From a checkpoint of a small sound classifier: norm layernorm_no_bias.
Rows from block 3 of a small sound classifier, named by matrix and row number. Rows with one number belong to one neuron. Each number is 50 + 12 x the weight over its row's rms, rounded and kept within 0 to 99. All counts start at 0.
After each neuron's rows are labels from the 100 clips, of 14976, where the neuron reaches its highest value: "responds to" is what is common among them. Only what is clearly more common there than usual is listed. The data: struck, bounced, scraped and rolled objects made by modal synthesis.
# fc1: first MLP up (model.blocks.3.ff1.fc1.weight, 1152x384), inputs 0-127
# fc2: first MLP down (model.blocks.3.ff1.fc2.weight, 384x1152, transposed), outputs 0-127

fc1.153:64 44 50 43 46 64 44 35 77 36 36 49 55 53 32 59 57 36 73 65 33 33 48 49 54 55 58 57 40 54 58 41 50 46 47 41 70 61 46 68 59 47 74 30 54 40 47 24 58 70 62 50 42 42 49 52 38 48 31 43 49 66 33 65 52 52 59 57 64 58 59 50 55 47 33 52 43 47 44 59 57 51 56 60 51 42 35 64 89 56 58 49 30 63 45 61 42 46 67 62 36 28 38 50 28 50 62 70 55 65 61 60 59 45 73 21 53 73 58 42 64 38 60 56 54 39 46 38
fc2.153:34 49 55 51 57 65 29 33 45 72 53 50 43 53 50 36 66 31 46 42 43 60 31 60 41 68 78 59 50 38 46 33 30 48 52 58 59 41 47 49 31 55 36 48 45 43 49 62 31 59 48 53 49 41 51 40 30 43 48 67 40 46 51 49 63 54 46 42 47 26 30 64 72 61 73 54 34 54 46 58 40 53 60 47 63 77 33 47 49 55 62 37 55 34 52 28 66 68 60 28 61 73 41 68 44 44 46 61 35 32 43 65 51 61 55 58 53 43 36 59 34 57 43 43 45 53 63 59
responds to: square plate; white noise

fc1.160:59 63 18 48 27 46 52 53 38 60 36 19 56 36 68 50 24 33 35 52 49 42 52 56 79 62 45 68 42 52 38 65 43 59 52 73 68 46 37 56 33 56 30 76 60 58 48 78 48 49 31 48 41 43 70 57 48 76 36 46 60 45 48 60 60 23 45 39 33 73 41 62 46 49 61 44 49 62 25 46 44 55 60 46 57 46 54 35 60 50 38 44 48 52 52 43 59 37 40 59 54 47 43 45 48 53 56 33 69 54 57 69 39 55 54 32 40 61 63 59 77 51 51 62 47 49 39 45
fc2.160:35 31 29 58 82 44 43 22 56 35 44 61 54 39 34 37 75 41 37 35 60 51 31 39 52 68 72 62 44 58 42 63 60 52 22 40 33 47 44 71 54 70 55 42 37 47 52 23 55 36 57 67 63 32 59 49 44 48 56 36 34 32 27 37 39 67 63 63 42 57 58 43 45 54 49 47 72 63 43 67 41 75 44 54 67 51 44 45 40 55 31 59 60 71 55 49 54 58 61 49 60 56 54 49 47 65 68 87 62 48 50 48 45 55 50 50 51 62 65 47 19 55 62 39 49 52 62 35
responds to: small; round plate

fc1.533:50 73 54 64 58 57 63 66 64 39 32 45 43 60 56 57 58 74 69 63 39 44 44 59 58 11 27 54 44 34 49 34 57 35 43 31 36 25 40 62 46 42 38 61 45 66 61 58 42 60 37 54 52 59 55 58 50 23 64 59 53 59 65 48 29 51 45 35 59 51 58 48 61 43 30 78 56 43 51 41 54 51 49 54 60 41 44 39 40 40 48 56 33 51 52 53 42 45 62 63 61 36 63 54 58 42 44 79 56 43 60 58 56 42 52 44 32 51 69 47 73 63 51 52 53 28 59 53
fc2.533:61 41 34 60 40 49 45 55 41 76 50 59 36 66 50 37 32 41 52 50 28 54 34 38 52 62 66 54 45 45 60 50 56 42 44 65 49 65 37 53 45 39 57 38 45 46 47 63 52 48 24 49 43 32 46 71 40 40 45 37 35 44 51 54 80 34 46 56 42 48 65 65 64 55 64 45 27 77 42 75 46 75 42 52 46 52 36 64 48 60 38 25 49 18 54 45 55 42 54 47 55 72 57 55 48 52 52 37 73 60 36 57 45 46 48 54 37 71 50 52 56 56 41 58 48 49 57 61
responds to: clamped rod

fc1.744:45 49 75 47 55 56 55 41 35 47 47 54 34 36 48 54 49 59 55 66 57 40 68 55 58 38 60 33 51 55 68 48 41 34 34 52 69 25 35 49 43 57 48 52 53 64 57 51 37 53 26 51 33 38 35 65 31 34 36 48 50 62 76 51 67 52 14 48 71 58 59 54 53 41 54 65 43 50 49 62 44 78 50 46 47 61 54 57 60 47 59 56 36 70 64 64 53 48 36 52 37 43 31 62 31 64 49 33 40 54 36 57 53 43 58 20 59 39 56 47 57 59 67 66 44 15 44 36
fc2.744:35 61 36 45 61 64 34 42 60 48 47 69 47 32 62 46 43 27 49 41 52 40 68 17 45 49 49 44 32 48 41 62 51 51 44 53 52 42 50 49 49 49 55 43 52 37 51 37 52 44 62 54 53 47 50 41 71 40 50 56 63 58 55 42 37 35 76 58 54 63 65 36 40 42 63 70 44 43 46 53 54 44 51 46 46 60 59 38 56 21 37 49 45 46 44 43 45 62 57 61 67 53 76 30 80 52 75 60 55 47 51 81 59 56 40 26 26 52 64 44 46 49 43 51 54 68 58 44
responds to: clamped rod; small

fc1.493:41 61 45 48 34 68 48 66 55 48 57 60 54 67 40 38 46 32 51 55 71 51 42 46 61 38 37 73 43 37 53 51 46 52 58 50 64 46 27 50 26 27 37 47 74 67 27 44 53 29 12 45 43 59 54 51 45 57 56 67 65 42 86 52 20 45 75 36 53 51 43 45 25 51 46 26 33 63 29 56 68 40 39 73 38 30 61 53 69 52 61 47 52 64 29 43 36 57 55 47 50 55 56 55 28 36 62 40 45 36 89 66 51 48 70 40 51 66 35 51 68 43 63 45 55 61 59 65
fc2.493:46 61 56 45 60 75 45 53 63 40 41 26 59 59 41 56 47 43 59 55 38 48 40 58 39 37 59 31 55 55 34 72 32 31 59 59 37 51 50 57 45 76 45 62 47 36 56 39 49 50 63 46 46 40 37 33 47 42 37 46 55 59 35 24 58 48 58 38 48 58 45 60 64 51 53 73 57 67 61 62 38 72 60 44 39 55 51 56 52 62 61 48 49 30 64 37 64 52 67 49 49 34 37 59 66 53 18 61 39 47 17 31 54 52 44 72 51 61 49 32 59 69 65 50 53 23 50 43
responds to: small; ring

fc1.695:41 50 33 55 41 56 52 38 40 52 17 39 41 40 57 46 41 37 31 40 34 55 74 70 48 56 39 60 39 73 60 47 50 47 38 55 45 26 39 51 59 47 54 70 63 55 39 28 31 63 47 51 51 48 59 50 66 54 31 35 41 70 40 62 47 55 66 56 48 55 54 36 39 43 48 32 43 53 25 60 56 52 50 61 55 54 54 64 52 39 62 60 44 62 57 52 42 29 48 63 50 40 69 58 34 68 36 56 45 70 57 45 47 61 48 25 45 49 59 52 51 46 28 53 44 61 54 71
fc2.695:26 50 47 44 46 42 41 51 59 46 55 58 53 54 44 70 43 65 40 61 48 49 57 50 42 50 47 51 52 35 33 49 38 52 53 67 35 61 79 24 52 64 59 57 56 53 51 46 43 46 50 31 57 53 46 37 30 48 51 45 46 49 67 34 35 54 53 45 44 51 66 63 45 40 54 33 46 40 53 73 68 81 58 77 50 56 17 38 60 59 70 50 56 43 49 48 57 53 35 63 64 55 33 51 77 45 44 56 48 45 72 90 47 36 44 48 39 17 63 58 47 54 35 55 55 59 42 31
responds to: clamped rod; white noise

fc1.145:49 54 53 51 45 38 39 53 48 63 43 74 56 40 58 39 42 59 68 42 61 38 68 40 49 68 54 43 44 37 72 34 56 40 57 57 47 53 39 68 51 58 58 29 59 55 50 56 40 40 48 38 45 39 40 60 49 45 72 64 32 53 51 38 51 65 52 56 55 56 34 56 53 69 37 30 47 40 35 76 27 49 53 27 47 53 49 29 46 63 41 40 41 50 57 41 49 60 32 43 65 66 65 47 55 54 40 38 43 65 46 51 43 41 48 65 34 65 53 32 70 44 52 43 51 39 51 83
fc2.145:58 45 53 58 61 66 78 38 52 48 64 62 40 65 33 35 39 43 47 56 65 64 62 47 40 35 50 61 38 26 40 41 50 56 50 54 74 37 36 60 59 62 45 46 58 44 47 41 62 45 53 43 58 54 48 50 50 47 31 62 52 33 36 68 36 49 49 51 62 75 33 60 74 45 42 60 45 39 68 15 48 49 63 51 50 45 50 46 57 54 44 65 37 48 26 69 58 36 57 46 40 41 48 49 37 40 54 49 46 26 45 49 49 59 57 46 53 66 36 62 49 66 25 63 34 68 44 45
responds to: bar

fc1.118:72 48 39 63 53 48 57 51 50 46 47 50 54 58 39 34 43 43 59 55 48 58 74 76 60 41 38 54 50 68 45 61 65 49 44 40 45 60 70 32 63 48 66 55 53 51 49 64 59 34 35 65 46 38 50 42 34 53 67 43 53 39 48 53 43 49 50 27 46 56 60 43 61 56 32 31 31 55 62 68 35 46 42 40 17 36 54 34 59 58 57 45 53 59 55 55 53 46 61 45 57 51 59 46 41 76 55 50 49 63 62 49 45 35 49 41 60 33 58 37 43 51 53 46 52 50 34 65
fc2.118:66 63 60 47 37 61 47 29 62 41 55 33 37 52 49 40 62 43 40 53 34 60 48 81 51 49 56 55 55 27 57 48 51 58 26 41 54 67 60 44 67 59 43 39 37 65 52 45 43 41 42 65 63 64 47 37 56 63 69 63 26 51 55 39 33 57 29 48 53 33 61 54 66 43 28 33 62 55 47 40 55 54 56 55 67 61 67 25 35 64 36 68 36 58 46 48 56 70 50 63 58 52 64 53 57 54 65 46 45 44 29 57 53 69 46 53 27 71 61 68 66 37 53 52 33 55 93 40
responds to: small; bar

fc1.185:55 57 29 58 07 64 56 39 54 57 52 53 28 51 52 58 16 61 57 47 64 54 37 51 39 49 53 66 52 58 44 47 61 38 54 56 47 63 52 38 59 53 48 38 51 62 38 65 72 39 39 56 52 39 54 53 43 41 48 60 58 41 54 50 48 41 44 46 71 75 57 50 44 47 46 34 60 38 51 59 56 70 67 52 50 53 37 51 42 53 57 39 46 44 56 35 37 24 55 34 70 57 52 51 54 35 52 48 40 54 49 69 54 65 59 66 50 20 36 60 48 35 55 55 52 58 61 75
fc2.185:60 54 50 49 59 39 81 63 40 32 54 41 51 61 46 52 74 36 76 73 67 46 61 60 47 58 35 45 26 42 55 56 52 53 45 63 27 37 42 59 62 83 52 52 49 24 38 43 45 31 40 41 45 53 47 59 52 38 70 36 38 39 62 37 76 37 42 26 52 46 49 42 50 49 46 51 38 55 52 37 33 41 36 29 29 53 44 39 71 61 34 37 54 67 38 40 51 75 51 50 54 56 29 60 61 69 45 52 47 34 45 31 40 57 44 38 40 58 41 47 38 53 57 56 56 56 47 51
responds to: bar; medium

fc1.114:59 36 69 43 52 39 38 35 29 51 47 51 33 71 47 49 45 37 55 53 21 46 53 44 43 42 42 64 57 60 39 50 37 50 46 36 66 44 36 52 46 66 75 61 56 28 44 66 60 36 49 61 23 37 49 41 60 70 41 69 26 68 34 50 65 39 54 59 63 61 40 58 45 39 56 40 52 37 41 47 45 46 70 66 62 76 40 43 71 63 33 47 46 47 56 45 51 74 52 51 45 56 60 64 49 52 49 42 40 46 67 59 46 40 40 48 58 61 47 40 23 54 39 55 40 39 55 32
fc2.114:53 42 58 64 62 46 53 35 33 62 52 52 49 71 54 59 71 52 50 63 36 67 26 42 22 42 51 42 47 41 52 33 68 64 66 54 50 53 46 56 62 55 48 41 50 52 61 51 50 60 10 56 40 68 52 58 50 57 44 64 66 62 61 72 67 50 42 54 70 54 49 54 56 59 54 57 23 31 46 50 41 69 57 55 44 63 48 47 30 11 35 55 29 55 44 43 51 49 47 69 51 81 41 62 38 55 34 29 50 53 39 51 56 56 39 36 56 78 54 45 58 47 45 36 54 88 38 40
responds to: clamped rod; medium

fc1.298:61 39 53 21 29 26 59 40 57 73 43 53 42 44 60 43 36 38 46 54 53 47 59 55 41 46 47 42 62 43 37 40 55 59 59 40 46 70 78 51 45 49 59 55 36 49 15 33 43 32 39 52 53 32 51 62 52 41 65 51 56 44 64 41 44 41 38 52 64 34 65 43 38 35 61 50 50 57 60 44 36 39 29 39 49 43 61 43 60 51 46 31 47 81 29 57 43 43 42 26 57 67 60 61 62 66 35 34 55 51 42 60 59 44 52 81 70 56 40 43 58 76 57 61 36 40 37 62
fc2.298:36 72 65 71 53 45 62 50 49 36 56 24 35 57 48 28 49 49 62 45 40 50 74 39 36 49 60 41 58 46 48 54 72 35 61 41 42 56 62 60 64 63 36 37 39 47 76 59 51 30 53 56 47 48 69 26 38 37 68 48 36 58 57 69 45 52 27 49 46 63 42 55 57 56 39 43 42 43 66 20 53 44 65 37 58 59 39 31 51 44 38 59 69 54 47 60 35 47 57 67 56 59 40 45 33 30 42 61 48 37 56 27 64 69 48 50 40 55 46 52 28 50 65 54 45 44 50 37
responds to: small; bar; ring

fc1.522:58 49 37 51 49 48 62 54 50 35 43 44 57 36 79 67 40 42 33 51 37 40 49 70 68 59 51 73 59 57 44 39 46 62 66 54 35 54 55 47 46 47 55 37 49 58 40 60 57 53 51 63 74 49 44 54 67 60 70 47 61 58 34 44 61 80 66 70 43 33 32 27 37 54 46 49 38 52 47 42 53 47 41 64 42 66 59 43 31 51 56 37 24 58 30 47 55 48 57 37 37 54 51 42 49 44 42 63 51 58 63 72 30 49 53 39 44 54 69 57 66 58 51 48 38 36 72 43
fc2.522:52 64 60 50 48 49 48 34 32 47 33 62 56 49 67 50 49 69 51 46 46 32 66 50 49 52 44 57 48 43 49 43 63 57 20 44 30 51 75 35 50 31 51 49 46 52 48 46 44 58 48 45 63 63 45 53 41 24 49 40 43 51 51 41 51 39 58 36 26 73 40 44 45 48 51 36 62 51 47 52 50 61 37 58 33 51 56 70 42 57 62 50 62 43 53 49 45 65 65 47 48 39 47 45 67 44 48 64 54 49 32 61 32 50 41 53 47 51 56 49 64 43 31 53 53 52 66 67
responds to: bar; medium

fc1.714:43 41 45 44 69 37 61 30 58 38 37 62 73 41 30 31 55 62 31 49 66 49 60 68 53 28 33 46 38 31 35 48 81 51 56 51 35 66 46 45 43 33 49 72 68 37 52 41 42 51 59 47 56 27 59 57 55 52 14 46 60 62 63 51 46 36 53 73 49 52 36 64 57 33 28 37 40 56 19 36 45 47 46 42 42 71 48 59 38 50 48 51 34 52 57 63 67 31 52 50 57 42 63 45 38 64 34 51 44 51 47 68 55 47 57 37 52 64 41 31 70 57 51 56 54 56 25 41
fc2.714:32 25 39 62 59 50 50 70 45 46 31 44 33 33 54 65 44 53 49 51 32 51 46 33 48 35 56 57 50 40 66 49 41 45 45 41 51 41 57 35 51 52 67 44 49 53 53 52 57 34 54 61 64 45 61 45 41 38 59 55 47 32 53 44 53 61 34 29 59 45 45 50 64 61 75 61 71 56 56 70 56 65 47 27 58 67 49 69 43 44 42 69 56 45 35 45 57 47 58 70 48 53 45 35 55 35 62 32 36 55 73 57 56 50 50 63 36 57 62 62 30 42 38 42 53 52 66 56
responds to: small; bar; ring

fc1.624:37 53 55 58 56 34 55 40 37 52 43 55 44 61 60 50 54 56 59 81 44 56 46 66 49 73 76 66 43 58 59 49 64 51 52 51 59 70 43 25 26 70 42 54 59 44 48 36 55 38 40 63 39 58 48 59 29 48 57 28 59 55 57 45 49 46 52 47 50 49 52 57 51 36 33 46 41 49 59 54 59 64 56 53 32 37 35 60 63 47 51 43 57 59 45 26 46 42 71 48 72 49 51 44 57 55 68 58 54 55 57 42 48 61 49 43 47 48 46 64 68 35 61 31 35 56 43 75
fc2.624:62 66 40 67 44 38 24 50 45 30 70 37 60 52 51 48 60 38 63 66 63 64 51 59 34 58 46 40 51 37 46 49 58 68 52 57 44 58 68 58 51 36 49 47 55 52 29 66 52 24 31 50 22 44 45 50 57 30 45 37 36 51 43 44 45 38 58 43 54 59 44 53 52 33 79 46 60 54 40 47 41 39 41 58 64 63 47 41 75 67 32 56 37 53 65 56 57 34 50 38 37 72 49 55 57 33 42 41 61 43 44 50 55 49 35 48 42 39 68 45 25 59 35 39 63 32 66 54
responds to: clamped rod

fc1.749:52 43 56 89 47 46 50 60 42 41 39 62 41 51 42 45 70 53 33 55 37 51 52 56 37 50 43 61 63 50 51 51 39 56 21 46 55 53 64 28 60 71 57 27 46 53 40 33 49 47 44 43 44 36 51 62 38 28 39 55 39 50 51 40 46 48 46 27 61 43 57 65 39 31 61 59 63 50 57 32 65 30 69 38 59 57 54 40 62 53 73 32 60 57 59 53 56 32 56 35 62 63 37 55 65 46 52 45 40 64 42 60 49 51 50 55 42 62 60 48 46 66 54 43 58 46 51 45
fc2.749:53 38 38 62 47 33 49 44 50 59 50 72 45 41 59 65 50 54 48 66 65 50 51 41 39 60 75 53 48 35 64 23 57 59 61 38 61 50 61 47 41 43 60 73 57 39 47 50 56 26 56 81 32 40 46 44 66 64 38 57 45 52 62 43 46 37 60 48 62 56 56 33 52 56 66 48 37 50 49 55 72 61 52 49 61 38 53 35 47 50 30 57 46 59 43 68 27 63 48 53 52 39 54 42 25 53 78 41 26 51 38 41 35 72 43 50 57 28 66 46 59 55 52 42 41 51 57 69
responds to: clamped rod

fc1.240:42 52 33 37 28 48 50 45 56 54 47 43 53 44 58 50 59 24 47 56 40 26 44 48 22 32 36 37 26 43 55 48 43 45 46 65 46 70 52 56 58 66 45 68 42 66 42 37 60 53 55 57 49 54 55 51 51 37 56 50 52 58 50 64 52 44 29 52 54 58 45 53 29 32 59 51 73 81 41 56 34 47 28 52 47 59 39 53 56 70 48 58 56 62 53 40 44 61 30 40 51 47 28 75 23 50 60 62 91 53 55 43 34 51 38 46 50 46 53 27 35 46 59 43 63 62 64 30
fc2.240:65 47 44 60 50 50 56 47 61 79 56 54 51 35 62 45 45 65 43 52 42 54 53 47 55 48 49 61 69 46 46 74 29 37 69 45 49 52 41 60 56 53 69 35 43 49 70 59 76 51 56 46 32 67 43 36 60 35 46 28 41 63 44 34 65 52 66 50 43 49 34 73 48 68 44 49 45 33 67 41 49 60 43 50 39 40 52 63 44 23 64 31 65 72 56 37 53 49 42 50 47 52 67 38 73 35 53 32 41 39 71 38 36 51 67 61 42 44 54 70 61 44 46 69 38 36 26 54
responds to: square plate; size: medium; text has "noise"

fc1.586:55 33 68 39 61 38 46 36 32 51 43 62 26 65 63 55 65 42 55 61 29 29 50 38 50 51 47 61 51 54 54 42 40 56 46 38 71 48 41 69 62 41 63 54 43 22 44 54 58 37 47 56 41 42 34 53 57 42 39 59 38 59 21 44 78 50 61 81 48 70 49 52 54 48 49 40 45 52 32 63 67 54 54 60 53 57 44 45 60 48 36 66 37 46 56 52 50 72 34 63 61 53 68 56 55 41 57 24 46 46 51 52 54 59 34 41 64 60 33 31 50 55 39 65 35 35 44 37
fc2.586:67 32 45 49 46 45 48 34 26 33 47 50 36 61 52 49 69 13 46 51 52 67 37 54 33 38 51 43 61 44 56 51 39 41 71 56 44 50 51 64 44 48 56 49 42 57 46 54 50 40 26 47 33 48 41 62 44 54 60 66 63 62 37 58 60 39 43 34 62 62 54 62 45 65 53 71 45 34 32 30 37 73 79 76 45 51 39 53 43 51 42 41 52 59 47 53 41 57 40 63 56 58 35 68 33 37 38 39 47 39 52 58 56 53 49 49 24 63 64 43 43 62 44 52 39 65 45 44
responds to: clamped rod; medium

fc1.733:40 54 56 37 57 42 58 43 36 61 55 59 37 45 44 69 46 71 52 53 29 61 45 69 58 33 62 36 31 53 64 59 63 74 73 55 42 48 71 48 57 46 72 49 53 55 68 67 56 52 45 29 48 35 46 35 48 69 48 63 42 47 60 58 41 45 42 62 65 44 58 50 70 39 60 37 34 44 48 53 70 54 43 40 56 46 73 45 47 64 59 66 63 52 55 35 26 31 67 74 48 63 60 58 61 63 48 27 49 58 47 72 60 55 63 54 51 56 49 52 57 53 16 72 45 61 35 46
fc2.733:50 54 41 39 25 53 34 26 49 84 45 52 35 51 51 61 60 57 41 57 48 52 57 35 50 63 51 43 56 60 50 58 64 63 58 64 49 58 73 46 64 58 62 24 56 45 61 75 59 55 58 37 50 52 44 31 36 49 56 41 49 36 82 62 53 45 31 55 50 45 58 48 59 44 58 49 47 54 49 40 52 47 57 55 68 45 48 46 41 42 33 49 39 25 51 66 61 41 43 50 39 43 52 43 37 35 28 52 64 41 51 59 66 58 53 65 55 43 62 59 33 45 41 78 46 71 33 57
responds to: small; ring

fc1.703:39 60 58 73 41 42 54 36 69 52 47 60 39 53 34 73 30 38 63 50 55 27 59 23 46 58 50 52 52 33 51 45 45 38 27 24 59 46 66 43 47 33 67 40 64 44 46 53 75 52 67 55 56 58 54 47 44 45 62 61 55 42 47 41 68 55 78 30 44 39 46 71 46 48 54 42 56 47 50 66 39 59 51 46 57 44 48 43 47 65 51 57 61 59 50 58 32 45 63 55 50 59 45 67 40 46 56 47 51 36 53 44 47 45 30 36 49 54 45 33 21 56 63 63 53 61 55 28
fc2.703:55 42 54 40 51 67 52 51 67 46 42 40 59 54 46 32 79 61 60 45 48 61 27 83 43 52 43 56 55 56 51 51 58 76 35 65 53 50 46 59 47 54 45 36 67 49 54 67 62 45 33 67 49 39 51 57 53 65 46 62 46 45 39 49 53 49 65 58 34 44 67 56 42 61 51 49 67 44 59 65 65 50 41 49 42 57 64 43 48 28 25 49 40 66 65 46 48 47 48 42 56 41 45 50 53 33 49 42 73 74 52 49 30 69 67 46 34 52 58 35 38 49 53 60 68 66 54 60
responds to: ring; large

fc1.414:33 68 73 63 69 41 42 42 64 64 63 44 40 48 46 60 48 63 77 55 44 54 49 58 50 55 37 50 41 44 50 38 36 61 44 49 74 42 57 36 47 51 50 48 42 47 60 58 57 60 48 51 67 68 48 48 54 58 59 42 59 46 61 46 53 34 71 63 50 40 60 47 42 49 43 62 52 42 45 58 51 51 50 78 44 41 51 58 46 43 46 43 62 55 40 49 52 28 49 59 22 38 58 35 56 33 42 55 31 61 46 58 46 45 50 52 36 68 56 52 66 54 70 38 51 47 45 50
fc2.414:59 52 44 42 36 44 46 54 28 47 43 33 36 48 45 70 40 51 55 70 34 59 49 65 56 67 66 49 38 41 51 43 62 27 60 33 33 68 27 52 23 43 48 71 36 63 42 57 70 39 37 44 51 43 42 56 60 59 37 49 56 72 73 64 39 37 41 41 62 34 74 54 63 54 59 63 65 42 47 42 52 55 37 57 54 58 45 51 42 66 68 49 58 66 58 56 56 55 68 49 65 57 51 48 37 33 51 50 82 29 45 54 50 50 41 52 42 52 61 30 43 39 41 50 62 28 45 54
responds to: bar; large; glass-like damping

fc1.719:47 66 40 38 44 49 43 46 29 45 46 31 44 58 54 41 48 54 53 52 38 53 61 66 45 51 62 65 50 55 55 33 42 32 45 47 49 50 52 31 61 48 50 48 47 71 76 42 60 55 53 63 48 78 36 64 45 39 45 35 45 27 48 57 68 52 63 48 55 50 50 61 52 59 40 49 41 43 51 68 53 40 60 40 48 54 57 60 30 63 31 41 23 62 57 55 52 59 40 50 41 38 42 58 30 47 45 68 60 59 53 68 51 40 64 74 50 58 45 40 68 56 38 64 51 54 51 62
fc2.719:49 26 32 45 36 38 52 41 40 47 66 67 56 60 58 70 60 62 50 40 41 42 58 26 66 35 39 47 55 48 53 80 64 68 59 37 34 45 61 46 59 50 50 59 44 47 70 42 35 56 36 57 51 53 31 48 32 59 43 50 50 57 56 75 45 34 36 33 35 35 38 59 28 47 67 82 65 51 45 39 49 52 47 53 64 47 47 47 38 61 39 67 48 31 46 60 51 39 59 59 47 54 47 37 71 30 47 25 51 44 43 41 49 80 60 48 33 58 67 55 39 58 43 49 37 45 49 55
responds to: bar; text has "noise"

fc1.468:61 46 35 51 49 40 50 48 47 49 43 67 70 17 50 60 48 35 61 24 59 62 56 42 59 48 43 69 39 43 48 37 41 54 43 58 45 48 58 48 38 28 54 37 48 51 61 48 48 71 40 54 43 50 46 59 52 50 38 64 37 55 52 46 49 43 61 60 53 44 22 40 55 70 53 45 66 33 33 50 53 58 44 47 81 60 56 58 43 60 47 52 53 47 22 45 45 71 45 70 65 56 47 32 49 45 59 44 52 45 62 50 72 45 41 42 48 61 69 47 54 50 60 65 60 47 41 63
fc2.468:25 53 39 42 64 43 55 66 56 45 34 32 32 51 39 47 40 39 33 53 18 35 63 67 49 48 30 42 43 44 42 34 49 52 31 46 47 41 42 29 57 59 52 53 52 44 26 49 31 49 69 42 66 38 51 55 48 53 42 40 47 48 75 47 57 54 68 39 42 63 49 57 54 48 48 55 39 63 48 61 57 72 72 52 21 45 41 48 58 59 49 57 58 44 54 62 48 47 47 36 45 47 39 23 47 52 40 62 45 68 48 48 39 69 55 50 61 53 56 79 64 66 76 47 77 67 75 65
responds to: large; string

fc1.603:76 75 43 60 65 62 53 58 64 70 44 66 38 49 49 41 74 33 64 54 61 52 49 49 34 49 53 46 40 53 48 63 43 57 37 24 39 20 44 57 60 47 68 57 56 45 62 51 35 43 53 50 51 58 52 54 40 51 56 59 48 57 43 57 54 27 45 60 58 37 40 47 62 54 46 51 28 62 44 36 51 61 61 56 47 37 42 57 61 41 56 50 47 67 35 54 40 50 60 36 44 56 33 56 56 46 32 27 41 38 47 47 48 57 36 67 34 63 41 41 41 53 58 70 21 35 56 30
fc2.603:40 68 47 64 43 46 50 59 63 38 54 58 64 57 43 49 25 55 44 47 43 43 32 37 48 50 36 65 72 31 46 40 69 43 54 52 29 62 49 56 56 54 43 47 49 43 34 53 49 47 80 60 38 48 28 38 65 47 43 69 59 34 39 51 62 55 59 30 29 54 55 38 54 61 44 53 57 25 33 83 71 65 43 72 59 54 57 38 38 38 63 57 35 37 51 41 57 63 52 50 61 66 43 63 57 43 50 34 44 46 39 47 44 44 58 63 59 39 50 56 54 43 41 28 75 60 43 61
responds to: ring; medium; text has "noise"

fc1.463:38 47 45 32 69 46 48 47 44 65 43 83 70 26 48 40 36 40 32 53 46 47 76 48 50 51 58 65 66 68 56 43 76 39 63 41 64 36 48 78 35 46 49 44 58 45 39 36 52 56 57 43 51 49 36 61 42 48 45 56 53 49 39 59 31 42 62 49 51 43 67 52 41 32 62 56 69 54 22 59 48 66 57 54 41 38 50 48 31 62 42 43 54 41 58 45 52 76 44 66 58 36 63 43 16 33 50 52 47 51 31 35 44 64 53 46 39 53 62 40 56 57 36 64 75 44 44 90
fc2.463:65 37 58 41 56 42 40 77 36 57 42 56 39 60 58 59 47 47 58 44 35 41 37 35 41 44 48 41 51 44 17 57 55 65 44 61 76 38 48 46 64 64 34 56 51 68 70 54 63 60 62 42 49 41 79 57 43 36 64 57 45 47 55 54 44 69 42 53 49 53 61 31 71 49 51 67 68 38 54 41 33 48 54 65 47 50 49 60 32 46 59 58 47 45 43 52 44 29 68 40 38 55 47 68 42 44 43 40 43 39 33 73 52 57 47 66 55 78 47 39 43 30 48 71 38 39 64 30
responds to: square plate

fc1.356:56 52 41 36 33 55 29 62 58 39 47 67 39 39 54 41 57 72 69 63 61 47 52 41 60 42 41 42 44 49 54 04 41 39 39 62 51 59 47 36 58 42 70 72 43 64 58 50 47 38 41 56 39 76 60 60 44 43 51 61 46 43 37 37 52 56 56 59 59 53 53 64 55 48 54 57 58 55 36 40 58 50 59 47 41 42 40 34 50 33 42 64 41 62 66 71 49 71 57 48 66 63 63 64 62 53 58 72 44 63 51 40 33 51 57 42 66 49 45 49 56 68 66 46 61 66 40 33
fc2.356:46 63 37 39 50 42 50 41 40 58 26 39 60 56 39 25 50 40 30 49 30 48 64 38 39 42 49 54 73 45 40 71 51 56 67 74 56 52 67 63 62 50 64 50 55 67 49 45 71 42 59 30 32 36 44 21 40 33 50 49 41 66 62 66 37 63 42 59 63 65 56 67 54 42 47 32 45 41 45 22 37 39 59 74 43 60 41 60 59 70 61 37 48 60 52 56 66 37 46 56 47 58 28 50 55 38 38 39 57 28 33 35 58 58 68 77 53 38 61 55 39 38 26 53 71 45 63 64
responds to: ring; large